config = dict(
    patch_size=[4, 4],
    loss='cross_entropy',
    beta1=0.9,
    batch_size=128,
)
Rows from block 3 of a small sound classifier, named by matrix and row number. Rows with one number belong to one neuron. Each number is 200 + 40 x the weight over its row's rms, rounded and kept within 0 to 999. All counts start at 0.
After each neuron's rows are labels from the 100 clips, of 14976, where the neuron reaches its highest value: "strongest on" is what is common among them. Only what is clearly more common there than usual is listed. The data: telephone keypad tones over noise or synthetic speech.
# fc1: MLP up (model.blocks.3.mlp.fc1.weight, 384x128), inputs 0-127
# fc2: MLP down (model.blocks.3.mlp.fc2.weight, 128x384, transposed), outputs 0-127

fc1.365,137,150,204,238,251,204,117,213,181,249,128,223,167,199,244,186,186,191,200,161,215,231,170,302,241,287,207,137,258,248,181,236,194,190,188,204,142,75,224,238,174,196,174,223,220,201,117,181,185,300,192,223,145,196,256,223,170,219,259,222,234,216,215,199,228,196,196,266,201,207,202,228,190,174,196,205,122,203,204,268,175,220,233,207,233,220,205,191,186,193,213,5,203,224,196,191,220,208,192,157,229,199,200,199,185,209,188,197,222,218,234,199,168,81,199,209,176,190,207,198,209,165,212,201,204,207,160,180
fc2.365,224,141,271,137,175,183,259,193,186,254,206,198,200,108,204,245,205,198,197,192,192,225,203,197,205,196,189,75,215,261,212,211,212,202,193,190,195,200,153,139,188,220,199,236,173,198,311,218,86,190,159,175,187,204,200,147,181,220,222,228,141,173,222,200,201,201,137,254,291,236,311,203,184,203,216,202,203,206,197,187,274,191,109,221,204,206,247,193,196,143,204,201,190,241,199,148,194,221,194,309,179,218,194,277,175,248,204,177,225,172,159,207,193,179,217,193,210,155,209,181,204,223,274,173,198,160,232,83
strongest on: clipping

fc1.269,181,187,202,252,188,205,142,177,185,168,287,202,189,210,255,188,208,157,251,168,254,200,226,257,193,207,199,276,218,219,222,243,199,192,205,213,173,65,214,195,215,187,253,236,194,190,180,191,186,241,202,203,210,198,209,212,212,223,185,206,240,280,178,213,197,218,215,203,188,202,192,271,199,224,141,160,135,245,364,204,199,136,214,196,218,206,193,197,163,152,199,70,197,182,276,292,121,155,203,127,194,172,208,198,222,194,148,168,233,188,216,178,200,191,226,174,199,197,172,151,185,144,200,156,192,218,151,299
fc2.269,218,181,201,174,91,145,280,204,223,205,193,187,164,205,238,239,222,344,182,100,198,112,166,197,200,187,208,120,200,266,222,179,217,203,210,159,211,89,158,190,105,230,256,135,211,199,241,126,196,158,191,262,148,224,206,207,202,189,291,186,229,174,216,203,183,200,186,224,213,282,241,178,197,202,210,203,220,157,182,214,223,212,127,247,227,248,221,245,175,200,198,202,177,133,200,189,206,198,195,266,192,218,217,236,175,221,243,188,193,166,193,212,151,210,233,249,201,120,202,261,209,259,203,201,206,177,203,220
strongest on: clipping

fc1.308,201,206,206,267,208,178,210,206,169,230,132,241,207,177,214,179,225,156,147,188,162,166,183,192,201,183,201,180,195,183,249,228,201,221,236,196,206,0,181,168,147,173,206,260,205,270,171,192,188,250,198,271,198,202,243,206,198,210,248,246,204,208,196,205,225,368,197,206,255,165,211,200,187,199,111,212,150,176,280,199,203,192,223,198,205,206,182,206,203,177,193,118,188,247,233,193,189,149,166,199,203,205,201,198,220,205,205,268,193,265,202,198,185,122,301,202,203,291,256,199,207,233,221,202,214,189,190,178
fc2.308,138,136,209,102,198,216,215,194,107,153,124,217,203,128,299,178,200,164,203,198,200,271,138,241,185,201,172,171,293,242,258,203,199,199,188,206,143,247,232,180,208,254,250,231,176,193,224,208,178,202,62,173,223,195,200,113,210,236,146,229,191,203,216,245,228,215,208,205,232,203,204,228,149,176,210,199,199,161,131,222,200,195,201,227,205,216,207,202,175,148,208,139,199,250,264,176,216,196,204,317,194,149,191,219,308,148,212,193,223,185,193,180,196,177,265,167,219,196,206,208,204,198,260,199,192,202,208,129
strongest on: number of keys: 9

fc1.237,213,190,229,124,287,196,207,205,193,194,202,180,208,112,129,226,222,192,212,197,195,208,210,112,193,158,190,202,80,155,179,209,199,218,193,197,259,178,188,252,195,192,225,199,162,174,192,226,160,189,250,193,343,233,120,203,203,143,192,203,161,149,111,205,158,183,210,194,193,152,234,202,194,238,199,176,242,275,189,197,171,181,142,203,156,203,206,185,260,199,153,210,160,209,141,223,242,190,174,198,225,206,219,196,247,241,210,198,255,196,126,289,229,203,140,191,279,204,207,280,148,204,114,190,203,197,239,260
fc2.237,211,199,247,121,245,125,203,193,205,199,183,169,157,117,198,202,210,314,153,206,193,153,186,211,183,169,164,188,165,216,172,222,205,234,240,192,221,193,134,185,194,156,223,206,178,175,200,276,185,164,198,249,271,174,191,217,118,197,216,249,218,142,186,230,170,185,198,225,218,148,223,138,213,257,144,198,174,229,142,207,192,204,168,229,234,196,275,167,160,196,122,179,219,159,148,211,233,245,189,164,339,199,254,246,314,165,162,224,236,201,135,223,213,202,229,203,153,144,197,296,201,249,203,229,213,211,208,200
strongest on: number of keys: 9; key "6"

fc1.35,139,216,200,211,255,216,224,209,229,99,168,138,245,67,195,199,199,108,201,411,222,208,129,189,169,203,212,202,202,199,204,215,221,204,176,203,198,286,226,271,200,209,149,232,112,187,180,208,164,191,209,192,290,197,190,189,196,164,186,212,199,259,173,189,200,202,197,212,225,182,213,194,202,221,190,166,115,199,233,203,154,200,200,200,155,206,197,167,208,197,201,147,212,200,202,219,157,176,202,208,213,201,216,223,209,182,174,193,311,207,132,199,202,204,189,199,287,203,199,145,190,214,140,150,184,204,204,193
fc2.35,199,134,245,201,195,203,97,168,131,195,261,285,186,289,234,194,183,180,204,209,217,204,325,195,206,177,190,247,183,208,187,204,150,211,167,275,122,138,181,143,227,191,202,192,208,205,198,192,170,200,206,194,203,168,185,206,200,222,133,228,221,187,208,175,279,228,205,197,99,161,191,275,204,190,200,219,189,236,202,216,200,185,230,133,215,186,193,253,155,167,188,178,228,216,178,199,215,220,158,180,206,54,205,145,249,245,197,211,168,195,286,203,202,129,194,192,195,193,199,204,203,178,216,216,297,216,93,205
strongest on: reverberation

fc1.232,206,187,209,292,192,197,197,199,150,198,191,228,200,204,210,196,202,209,189,190,188,201,156,221,237,180,177,201,269,203,207,209,201,221,218,215,179,157,200,120,202,175,200,210,206,248,304,192,190,300,169,220,195,202,401,211,181,214,205,175,246,168,198,190,207,208,250,203,243,240,190,199,179,234,198,203,159,166,181,195,157,160,220,224,192,206,202,187,226,206,203,199,205,200,193,236,206,202,197,151,368,196,209,192,198,166,90,40,205,244,205,162,217,182,182,200,195,208,192,199,199,164,276,249,207,202,165,195
fc2.232,175,191,165,91,170,224,197,199,230,201,143,199,217,197,268,202,183,201,199,120,203,206,174,272,209,209,214,71,228,233,191,159,193,198,173,201,118,307,183,196,202,193,192,189,204,200,318,194,180,187,41,199,250,197,253,193,199,207,186,199,143,201,210,266,144,208,208,207,204,254,248,200,183,233,213,201,203,196,177,186,273,201,181,193,148,230,167,180,187,205,203,202,175,252,191,175,241,242,203,281,192,181,202,231,293,216,218,99,217,186,257,202,199,275,185,227,177,178,213,199,206,181,184,188,231,210,199,135
strongest on: clipping

fc1.291,167,185,184,198,264,202,272,201,224,101,253,141,244,192,193,301,200,217,199,196,247,120,192,231,184,197,218,215,203,174,228,227,152,178,267,193,200,127,176,196,200,202,232,153,183,200,118,161,225,195,277,311,279,213,259,200,202,167,193,123,202,238,72,205,163,216,222,226,156,118,173,190,264,256,217,185,163,230,182,200,228,156,195,226,184,156,203,201,216,196,176,174,198,226,185,265,209,130,202,202,199,204,203,165,240,213,197,105,209,156,189,197,185,225,210,214,190,213,181,199,146,197,127,161,186,207,177,287
fc2.291,198,197,224,231,260,246,186,194,191,188,206,166,172,197,123,198,139,205,178,185,167,198,171,224,203,177,122,196,210,183,154,210,170,182,217,215,166,203,200,280,291,199,214,226,197,194,218,221,248,187,155,252,330,121,201,159,92,144,125,234,183,166,194,190,192,218,200,226,203,160,174,209,194,280,165,135,103,261,175,188,179,184,223,289,207,183,203,187,140,232,189,214,238,206,186,187,246,208,180,254,272,172,218,195,249,114,203,206,201,259,187,217,265,231,222,199,201,259,240,209,111,164,208,252,156,238,214,230
strongest on: number of keys: 9; number of keys: 8

fc1.162,210,199,238,197,201,405,199,199,203,75,200,200,197,283,197,200,198,201,200,194,197,136,202,200,144,213,199,138,135,201,196,200,234,202,190,200,199,194,200,193,203,151,171,208,202,200,204,203,424,199,199,198,199,163,199,198,200,234,201,203,199,199,200,200,214,186,200,200,197,200,195,200,200,193,202,198,122,200,201,196,198,198,197,200,199,202,212,200,199,199,201,205,200,212,199,167,198,204,200,200,200,204,27,197,200,200,199,84,201,290,199,202,200,201,196,198,200,200,207,210,200,201,122,197,200,200,201,199
fc2.162,201,205,204,193,200,193,201,194,393,210,205,205,196,204,201,190,210,190,204,203,180,209,203,201,201,200,182,188,185,196,189,193,207,214,195,192,214,211,199,195,199,196,202,196,220,186,202,0,212,212,180,184,202,215,196,206,197,195,198,207,197,190,201,210,205,171,201,206,212,200,202,201,200,213,217,190,202,202,194,200,193,207,175,209,197,200,202,197,200,189,194,212,198,175,199,189,213,199,204,199,214,198,178,202,197,191,204,201,189,214,189,210,199,186,213,194,197,199,208,218,194,213,179,197,202,199,212,205
strongest on: clipping; number of keys: 7; number of keys: 9

fc1.245,166,200,197,158,231,189,189,199,250,210,251,188,185,180,114,199,202,174,205,223,308,199,304,125,205,204,210,178,169,234,187,200,201,199,182,169,221,106,189,262,170,220,208,213,179,226,204,155,187,252,304,200,192,221,223,207,242,173,245,230,171,186,199,220,195,164,233,149,167,195,186,246,229,202,143,194,185,200,300,228,156,237,142,221,252,233,185,244,279,187,180,118,87,199,279,201,169,203,226,235,199,203,247,158,198,195,195,196,198,259,202,197,198,200,91,191,191,194,208,222,161,171,155,153,222,176,223,318
fc2.245,218,162,293,230,167,227,214,227,21,161,155,252,78,200,198,147,210,161,209,189,198,205,167,169,199,162,186,207,268,243,195,201,204,212,178,214,212,219,241,179,171,214,206,195,156,179,231,192,223,238,112,196,193,185,205,182,213,224,200,202,245,92,218,193,206,114,225,174,250,193,199,188,103,164,219,209,232,197,170,318,188,227,195,204,203,231,213,187,200,172,215,245,205,169,75,189,250,186,178,163,228,197,222,222,196,196,293,227,197,197,183,192,203,169,190,144,240,195,205,202,211,244,245,216,202,208,229,154
strongest on: reverberation; speech; key "9"

fc1.38,195,161,209,222,192,199,217,250,12,196,220,214,187,204,204,188,199,157,208,167,175,192,197,225,227,200,209,213,240,262,216,246,194,196,199,209,100,141,210,108,195,181,207,273,194,198,174,187,194,236,178,241,193,191,292,203,192,205,227,132,210,297,195,164,246,220,209,180,210,238,213,217,167,177,190,207,142,161,194,236,194,151,249,123,200,119,212,189,171,203,219,92,213,222,242,214,198,207,167,124,199,206,234,206,197,214,164,204,204,202,284,202,178,81,200,198,188,201,266,151,211,233,247,217,196,223,139,172
fc2.38,215,211,225,167,157,199,254,152,205,261,108,211,229,155,199,220,180,193,135,196,204,205,196,338,274,192,190,80,202,212,262,216,214,173,182,193,163,251,166,143,198,250,145,214,193,197,265,205,175,186,110,227,199,204,224,191,156,196,198,196,180,215,194,211,193,210,172,317,261,235,217,199,105,255,173,200,194,174,201,151,228,197,184,233,217,217,206,177,213,200,193,202,175,252,191,134,246,218,199,226,173,201,121,285,184,215,224,169,220,201,183,195,217,198,285,181,198,74,241,200,184,197,217,188,195,222,233,134
strongest on: clipping

fc1.190,200,202,251,189,214,135,202,188,194,186,257,205,142,194,209,165,218,169,202,193,200,198,200,168,199,125,191,215,160,209,202,246,228,306,216,104,222,199,200,194,187,198,269,205,95,185,192,199,186,185,197,205,219,303,200,283,228,213,199,196,200,104,159,215,201,201,199,188,191,201,215,213,178,227,194,197,212,215,201,230,218,275,199,198,201,211,203,176,264,190,117,224,176,132,222,206,202,180,197,193,228,197,169,243,293,278,232,190,229,12,175,274,305,150,192,182,202,163,195,200,197,205,149,197,200,164,200,204
fc2.190,200,286,181,200,194,211,177,72,207,216,194,205,176,202,87,184,238,170,194,201,60,150,200,214,270,100,52,80,86,199,201,205,200,257,197,194,260,272,205,183,217,204,204,204,221,202,207,198,253,231,173,197,113,200,204,248,202,208,199,200,209,200,201,376,163,189,185,196,201,198,200,192,201,189,206,198,200,201,204,216,195,200,217,203,196,200,254,202,201,283,200,236,203,208,198,174,210,197,199,206,198,184,193,203,201,201,196,198,201,202,214,199,202,207,215,192,163,207,204,229,193,194,216,181,198,210,194,190
strongest on: number of keys: 9; number of keys: 8

fc1.375,185,195,200,201,198,199,203,151,203,201,194,200,200,199,197,200,201,203,66,198,256,188,200,203,204,378,201,200,261,200,197,202,206,200,204,227,203,202,199,200,202,197,201,219,201,194,199,202,200,201,199,199,195,237,201,200,205,213,305,194,202,200,202,233,201,199,89,202,198,201,121,195,199,201,198,201,204,199,200,200,199,170,201,210,248,201,205,200,202,238,202,215,201,201,197,198,199,200,201,198,199,131,199,203,195,199,199,200,196,206,217,201,264,81,203,212,199,198,196,201,201,36,199,205,126,193,193,425
fc2.375,215,188,218,197,201,185,197,197,195,213,202,198,191,199,193,208,199,214,197,202,203,194,223,198,200,199,192,163,205,215,182,198,200,0,196,196,199,200,192,195,201,198,166,193,196,195,214,201,182,199,197,198,205,202,200,199,186,193,221,206,200,182,471,198,195,198,201,204,205,199,208,204,200,202,214,199,198,184,195,201,200,201,176,203,200,201,227,187,181,199,197,199,200,202,190,198,208,210,243,201,205,204,202,216,233,220,201,197,206,193,189,281,203,193,188,216,205,195,213,239,198,266,205,200,200,194,206,163
strongest on: clipping